python train.py --train_examples=36250 --crop_scale_min=1 --color_jitter=0.1 --arch="unet" --norm="batchnorm" --widths=[64, 128, 256] --upsampling="nearest_conv" --loss="mse" --muon_scale="spectral" --momentum=0.85 --orthogonalizer="polar_express"
Rows from block 9 of a small model that predicts nearness at each pixel, named by matrix and row number. Rows with one number belong to one channel. Each number is 128 + 32 x the weight over its row's rms, rounded and kept within 0 to 255. All counts start at 0. Numbers have three digits each.
After each channel's rows are labels from the 100 images, of 14976, where the channel reaches its highest value: "top examples" is what is common among them. Only what is clearly more common there than usual is listed. The data: rendered rooms with furniture.
# convs0: first 3x3 conv (model.mid.2.convs.0.weight, 256x256x3x3, each kernel summed), inputs 0-255
# convs1: second 3x3 conv (model.mid.2.convs.1.weight, 256x256x3x3, transposed, each kernel summed), outputs 0-255

convs0.51:176152141093092122161157113130100129126122132062124182097106164079121105147141088104124128127144081145127076190156131156125124170150110093097126129119102089119101128142123115104117090136086078139112108095205154140089119136111107055135172125095100143153069126164160102142074098123138117141091166073140123114154136129129079101116130104131109162101122140158134110083100077137156092151044099114111085097154168168101148129137143105147114137101129112033110177105157145166119168066158122116083062087140116167059117123173096059168094134064070154095095105113121140128121167181111050110169158157113213099104104181144141142088173124102120079075192154148083129111087083106100106107161093149177081111136157168148131110151058095115147117158093119109153108127107168180114103174157108
convs1.51:089179094063147136144161164122158153103106098126137090099090178080058206102110138108117121158105132152172154111130125137096203075121104110141087124128126147108223101123192151134109140126144186070131190145140116112172133107124082123136112140138106154096121148153130146146151173154093178189112080179104132101142137094186168120156097189133164128169111105135169135094128178112182170112164137127094175179138158108118143092120134149109178108144100123188157079100203117138109140184188169132135201157151119120196117131083142177114191095175143104137116101066104093099135161086172161136140096140082136115173141129140132135182148125137174168139162114159148168132116103173130125157151128106109129202138105080123192161122204127152124131123118108164130151136066116116168136119108118
top examples: dog

convs0.128:150143164088133139118132142090135145140144100097108169092105165138144103136198169069154084053143090129138115176125150131125135111173114125104124088152135125148140147164115149138185127131148152165143098128177108110096136053105124203175169190110083134080135115165114186156164127179125144106111071105113136114143164060116074121170149147132135162190082131145111113108122110124177195180123097136120175125120132082101131193116127125103144103107134118197148049134106131104143047207105145141165145105122097152167145159115149101110143128136185165112075151097136133156108140126170137137141074090150138063140113163183138156117129093101120224095182106152146119128154086094108095141050156129105106121156122173079200114089111149109104123117123163098185134186068131179092130140142106
convs1.128:107113117112122108135093135137101099146096141115128044141125138107127169110094131094076157189150141150071158152147123147127198067085151133140130145182132078106142126171133096134141146159107115095144116194118114105186167172177155066104131108136099123157100123112117073104117147114114169149192131072138158145159100176176132158077130103182140138102094129190148191104175129107121125137099133105108128110183133108128086097129155164146110150071064176032116170103150106144076114063140094121102159122088089062118094170128072117111110145121090084121156125072131152097113126154135128053085207140143129132137173106117110106101183133113168070150123117122150095156121176159124163176134102157168156178138128131127059162110092100153181107149146158094085110107195122121161132170153070
top examples: barrel; largest object: barrel

convs0.255:173113112103110197086115111116167122144162146114133105100138093115143185166091109149178113165150146093157159138069127139092081160124081147159158129109173126145231126168141150141131177135185084132106090156110095135079142091154121077144089109122055043176113108104150167138178113137155162095094129131189131122200121138099128063138103184191133139154121099133077146121124152130158089133093169103105193114124171174178106079158154092085214139139122170088155168144078199112150082163153148123143132132108150174105126071100123144124128167135111089141161083155125111171110152169091092091130138132128068128152142151132163054152110118118140073115206143118078153136131116154150086125115185097122130135119185122119152137135133145102139108081113174110130178156125147147066133125100116
convs1.255:141113208113104069170115129121138169157147119147087150115135103080097107109139067172091131106068086094109142134157153172112170134159144126095042119077106161071041087121170163144126087127126105106152142109203145160137133142135187137098140133119152135076119105118168083129092133148101121188100182165089140150097139126082104156162165085125079132096119145179081090149119156095091122130174160124181098150114096149053097188150099141089070073090176123209089108094168115151122116069157148147139171098164127091148129171111100129113127118127142134158149142110129161105119103098108119141162061139058168159128119065092103155136134113104114166118090058158113169147139116121102110114115071136141133158113132074165107122146163123151131115147147068195133056104114155105148116081119118
top examples: barrel; largest object: barrel

convs0.245:124153121112161141119136136176095117172139112155154167122108142095084065086165124174115086132153137193119127102172143061125180146156115077104040136173133091122159113090151107134108154139087107111128147042135116158140155107091149133145185097161196125106166106141150185131072109130112123122162160064155091111104146179176066137136154111132073104089095086093114138169113086128125154126107100113103125109121141117093124184136143109100094100153102123078163124079083181168103175205111149063140075126121118098139145110102141160140094190162120169127140163154177118100182116123100130130089082108098126161124107056115122124067187155127111154124110146102155126177155094144133123185143063125110091171159152102115202147083144088163083198131122161156142154123137143148102075134070092
convs1.245:147118080148137098120115087113126160134132113104119080157119074105122181156100121097087147143122101127168098127094187173131169116128107190164137164144092093125132128165161142156115153162179171074108073218092115120132153197141130156137098186142079122171099149119104083111135178137121121136080131171091177175076064106059157223140117139148157153163107189141180166129118081079097122191172118154097148146131134115147097084120104133134177115121109171139121142119165106070112097102149112135118166103111111123203096169121101152107131132180181096132083119119108146087151148119140157117155171138134088205108121147133130143173127105073148099184177088153117140076108072136142140140112124127110116113131120174132083156159033102107137093123148118100066178135125098124215106121127114
top examples: arch

convs0.209:106088128121134121139132084061112107127161147168111109104106168149129109122111106135108126107154124090139088186165152117151125123120172089158115126139108099168081198148152078102116136073144148148134131154142134121098124139095135162149176131119165098175193164137144177119098109134158141145190147142064116112116150162140103110203116178119154104124151092187125110138099129147142203121152146126094116153126079137088115160187025180152118069083094139134136185121125207136137122146100117123142098145118123061091130180120147055137163177093133093155140104191110089112088089175144098119134167178119128147138045111133058137146149107103128095088113106112106112209161066138151112165161111033104164134124072118133142112112159130159168130145141142094174122161090165121100156164085058
convs1.209:131200104105133126134121143139153133117072186087108078211071114171150140118105086118096104138089134094117153115153101107161087117152112211154102100115135150132192072104102173179174108089096117123150130138139089066157147133141114117120067126125157143100093113159141105071149122126163126194153117149147121113119102063113125192127200116118156096117056087153140188127143088129139109167111101163115111143115101156108132093170133141125171132100088146147131099149139094166121162107099144122137100106128125147130123101151097194167118126169105148122126109063131118098137202140086136139160066086102140100164183099098190152119146128166157178179211111189147133116111094125099080073049116181190106105163146139126154177153128083142138117145178116141137090105118129163200142158121066
top examples: count: four; table

convs0.3:137147161138190176181105103128082059197162131125156081132188160135206109116130096099139127193135188136144054135131147129158109147183118151129108130061098107161119111062150154154086152102150205097146179099105152114064145153113143122081126134144156169153113125127114154083165154107107057127179111105222109148158122088118107128161152147130129144150131140143151143153169136162132137104127106136153173132118152063119110160148113160126143111153095096099107114142154095116129105110120117100153157127152147103097125141162166111141138131100163176173126204097159095118156173158101120121147127201103067153152128134100122113138104111151081146137063197140155084093098131093134086141119121167193092156098182143110159085134144143060099194082086130078107113189124120134144159042157150
convs1.3:135119152118120113141147109126151155142111123183135148139115094119129188060064181106106198097121102103147150133130176086061121151124119082126148183124134101109177150163121093144173079142088105159091093071155110102157151115184150121115106156093077124083116140086185098155092119161136156084106168135134207135172086134134146131186155090122147138182102119103149121093105128076167142164218112111134125126086155103100073193064175129079117096122159170163086186148038125174153083105117141124091104116152114096209120074124153187161128149116082134132122116135137124122085096156109166105158099148086115156117130104151149125132067108140150143129147069129119109122139062140150116146111142085045176123121099062117098130143104149146146112149090125177203117125125103100169098134136144
top examples: count: four

convs0.88:097110120144179114146095147049137125175142125116127144129108119155145125111147126168124103125093067122099180113130134124082134120126108085145083141151096182120187084178082140147134104128116091141156087087072081097108149175165112123107114155094203121137117101139152172096175109123116093121164099119141141106168134204162114137086107156155115093131128148088074186179117105164125161103118113101147152064163148074156120157126168173128147100098118176061197180141142129147073133156113095126136185124127122102132152155135078094119116168064105124114166167083129125093165155238148117135112079100135083123194144106186193133106130098137075087120176095130131131119123103167194112127150114115137110119093141175133089110113151102176089068120237113100099130160123147133137113093072096
convs1.88:117147124112103087125161125142161130106095113123093151161132089078084134080143121152116119067119168126127072098142175099122063169143086153168130112152124079093056085093129126173152131146140138196092141170124149188138110068130132181131169163117114154157112132153085115174069133137109128182096152148154146159140120098085152162144158108084117172142134087159180118158098155104161132120176122120116142203087124142087138122128123090110147149146158109201036120081113133129148138122153110134124127085158116113149139118095152155133117101194127093133110117175154072134163170124138122147124172124100129177087082126040022145134091111092170137132096134176118145111128124095105075107189111151123085053147176120111156169146045139120165191109092190160186130143147148168136099087125113
top examples: barrel; largest object: barrel

convs0.56:138120035095095135057158126097156151068162162175153079139146141062105121135116160059129165149118102136149101142122132129094081129162158155113056042187111107126145109115088172070173144206101127132174114141185127074123085084140131113112091102143128121134166130087071168077114085142138113193072144105111120113133162166128178143165136108057109191140119078112208047149102143106178113114113164118095119067101181149085127161137140141098097132117162116159100156081145131148140156164138117154125153131123115133096141126110125127102136186159110131140141094124080113171115172114149084163161181129080111094081110100076106104129163121130121191158135158113185132134122147150097135165128113110034117138097128099078191139142105126123125133136123118102164129148091177083113148123131113
convs1.56:112172142154121150095112124153089121134089104122076151142112179210191133149176152127140077151143154132080105088115141095188177070105035138137113189113102162143112215134119141110104084097120153124149144131146103151118182154111139157119178130131134082171161077120155095163164184121111101114153153124142107130159210128117123114129089174198156098144127196110052165122086117129136167180162113125123161124161030086175118123098116111149156101133135128122093131115115164097139145125124149107099099113112104169154099147169124154117092124101157160116107162125145188075163120149151188125125126131175147138180137088129158177150141090187147134135144182125079084151158134149177103101111131142193144085169140197141115084124110182137180094106162175114137127145103108136175136073151179
top examples: lamp

convs0.236:184132164114084154139120152117150108106130080119106096137136145146129143117100199082138173145143187130115133133069131158104113153101173105134151108103089084093161174113160093066138162119105108121175051145067098153077093159144130105132141100158078185115055164149145144122103123092133158124172149159175168171165149083056123138165114155130119105098149136109099113146170193094142152126079155138108140158058158121137071079087173188147176169100074123165142155172104052099187090098084156148174129179128133104155118081070144133134162170111156084084186181137100130122141148105115108134124142112184088174125098158103137144094143150098121110142097080095108109101158141157133115100112129120184072118189152121095117135064146158113134161136089146128145073161160204127136105105138156
convs1.236:092131109110161155175198195121123144170171111152129151127127111138104105124106138136134072166117128154124176158174147151138166139139081150141173161145139134144116152142086148164072133112140132137084199101113110137134124079097060126110115093104147110164136063105183149158106131162208116085094147072086088102116091175131118092108117113138164107135160166148095131121083101158088125121158082148098125153118099202101184152160088095073093122202061081104108109075104105105072148208172171138134127067135076107094167197178125151114141135110108136130130105172162074116131130102133124111130090161078078102135124117119147125174113111144129161112127149063142121176166062117170090131108168148105155158098141104120101185188143162058085084156130122127113146126165095083135089157085130
top examples: window

convs0.53:096194151089129117097109139167119155120169114160074117138102125170146161183109064119095175145057074154163129175136114062129140148179119147079102099175108121085160113139140140051082151148167123102111155117094151180141126126156085131140136139119182131101144151151172172096083073140127136075166138098155127139062122183139135160154152154167131194176138030132141136123144135104116144110145150164116162116156113156096119050113134188125108076175131144153077141127093147189151139146147138192132142075152154110118152139106167122116157146106076106164209087132129160119122126173133138111105144122084166153154113108184146113064172157133123123153131115159097119114115064117092179122180151133067187116161156114102140110149116144076115167157065094116159118126166182170096074133164114
convs1.53:115141130148126128153151136110097086095088171153130125092108137107126130123138097170123075136176127119132082118124215208110109126087147105123137114124151076125184101100129146145188100135085108087152150178194128113148113144147170124143145027138122058160062077137112112109156160133108147142133144174089105167143187108114116120141136123100104136083062177123109091097083114165175091167162135161125128160132114091113129168142038136127160118118118108102100078166176101069111135158136126121159129131104092136154079099124150149116148092145189113136057108144127131135172172034128134097145117125115038141131179120113200170129112069137150151091123125110129152124139200137211114090146109140142058154067151125126110144101182105167117190113119160177120125175098113108116127146106093
top examples: count: four; trophy; lamp; largest object: trophy

convs0.74:121103133098110137110150153146119197099139154125176142152105142086098104123054114172111134137163183136145077152154163133142108129115116104151179119122130177175111173176181157171090124156169107142137147070212170098102139105147091117103127177142071125163111119132062122151113118114149106159162160189052074119143099142174096085084139168128107116113097161122097142117119131178122124151073104123116112085193132138176166161093121130104101171159089167151134082135077091185092175139161141108154144173123165073144157091122133151155140162135131122172173193143158063106146118084095082126135176120140208142213133115169143126137144102111109106144127111126086176115110092083125159134166138110154150120155094158123163118159132118154193169169181126120227095193109138114137127152085140
convs1.74:146183130153160095113111123117165095098119091134150187104127165127180124128143145131159174073090044063091150109175120103064106106144082158107072159174147078127107132060120159140144144131144139105119141140129101100134133147128166143130140124108147088155141153147170179077167163125118191083111110101166142155063102134142150126137118060139162153086118138117105147074135062095185125128222138157157151126103126133114118118141133163164149096084121109127138176155168120145147117066151112129095072083129085135129076157123115145128109126156136091091059097078157152143111145191148111138093042117124090108079157115130158165122194119154081111145120138130140075121121163130182131095121145201081179148103126066079119163091077087083105072085089185116128129123112107099128141114197132
top examples: count: four

convs0.173:161151108143126129114150118147138138151160104154136208118148115182187196117145171144144160124107117126106134066139135144060136113177093100146129109129117130110119153085174163154149151132116105094082089152120121137113156105144118143118087173061109130108106129133099183108065121178170146123063190120131107152079123096151129125160172123115103151122161174121081162124127144085111124175117101125167121096109144100095127139168145205175152160068163103189114128143087174150106098126104090151147156074121137103129185092108104121178118092079133110080136145122103104153109229231110134133170120168119129087177114100167140145126090103127119129110158073156116122164102168131133036045040119091168104136180145164087109121137117165118097100125117105147171182154079134092186112142123130
convs1.173:128158140064149160142169156148111085162138102096167097127091145126110124094130092133125091136147160111113068144147137131163137147039189149157148157162156106099097177124069060134134149122201192145145205095150163059140102129149147120146153111140097169142102108109118088131132134072053098141159049163096124102119085099122094149107079106146126138099128093124106101172119078091180095079176153098099118101117092144114107114158142125108147111153100143138162145157134100122146240116149140151135101124112128163097105139115137118104118163124134177135100120183096171107130104064161138198109184106159160133093145119063139067078150148100157167126121074108130151130172127095090195176185110155157156135116175135164148181159147080127137187139160175118086101081121139153103159142165117
top examples: arch

convs0.146:137115194096160085134088119099122130157097097082128225122212095149116107138129084114133083195158132132152152140090114160114164109101136127186092053073136149138096126092173127146127104092194133134144102092154138149083090167118139127183139170112118138161142110151080104118143171108067142142143091130169160156082103121091099130064145078103137144102121154132128093129097122127149108079157119120120103120110095089124137065152118182094102092088085110119105138120155147147134114090088131171127120117141092214146179170143114140167142107140115128164056117140120116202085101114166105100149114129126080145149095142118094140048171155105065167144123143125089185088073100068138137177099132160172097154104077173087113138116158097118183141146082135156163164172159157107099125173139201
convs1.146:142138157144162115094119124146117116116133097104117093093053157083143133116138206164124188116086153158179116078160138141157168155148132080116174172188145125114170168137136113171124116168148159173181076153145090119206118134129103085071163114185141116104173181131167161138122086129105156119144167159140106102122156111181161086139139122131137147123115160076103123139080146150112141197115121152198152206122093156102126187048090059107134143146100127163151104083094112122145081173138160103129114148097172099184121072113133136096190102171091123102127172121205097102185169179091117135118172138141134101115163121137104151162072165186146136047151142120127079153120153157137157107129112110070185092136133110123123111110110141152101163132111078131112069117127143154139112119069156
top examples: window

convs0.148:118123113197107166100143102128178140045159103121077130154170093135205115128140139132140110158105125130186085123137144145156161134124137128095160122137131129126148108172154151134108172140099119144109075116072129165118166106122120153139058150154161194166087173132115095177145099136098049121149111066126134115098155083164157138122074108103117152117133146157191222115109176112122097095118099152148097105076125124141102102133149155131122106143130128113091186127085089129130136127128161177183170126169127068119151106116057191121134148177079132146155092070112129193102120139122149103114225129159162098122068102104073111139142182063102101104082120115109127125089183100108152158141101119128088147112121159121048152139111083166139149110207085132134137086148104150088088131053149
convs1.148:175181136134170123150179142165087092109095116137152176115109127172101121121114142181121127104189147113157132164230039073085105113081108109076100138139136126109040126109165091111100123129143217145152198096119116098147122107125111088134140112154102133151162174143138133084149179148158209141134041102125130118075114180153157059116149200100167157110106148108108083098100105098168124209125228080085138149149152106136112132083123138122127156121184108104138131116143069133147125145124125141139066111125097086119102108133141123166157148152117149134110150122119129093122131142151139119109083151125137099176116157119195111120136115150151142176128142126109104132132105159150115121056133150150124113150106119177225129163117137096142125137132126039170120120081136154128199152145105
top examples: count: four

convs0.184:110136176177150120104167138135109130138204120110114097130131144122136134150116107125112072132115113142106153175120153168118161050125098080135141113054148164124130070110090141069085133139080151156150129142136147154147072138106082092134105133138169116100171105157109156074117140200220082087143120158172077112096118141111138107112120091131202196100173121137145097086078111109111079126146103121144194087126143098107112125112125096140113109181125150165169168131158122099149115135098097108145091144118147098096115133105215140120134125147108104178144028140078127124142162149139178138101108117120131113102155157135084109146159154138158186134088095100178148136147110098136160067180157145155129103109154147087116100104112203067131168112121133076112077193152172135170128143173242
convs1.184:112152119168094130174075165121137072097022137117169170156134141136118102105117118180091139100110130118199132153179123135175101101157155189136108102192132130067111120118106101112182095080147143145162174167159116120135167136161131124152104124112208133131103107159160111144169143137082124157128140122142160127122149155116061174090140091159089127103106078141057153083127116135199160162164153102120113120104112175170178125208105153141161182131150065086120081166136092108120132116189126106127118061110137079182165150109145151131101130158117114113136122110214178143178157132125144160137138057127085082126120128143128162167150071124150076176184141102131171161102163157126082113096137129188089102136154124127158169091177081180114155137096158180126146141126148121121167140117093
top examples: count: three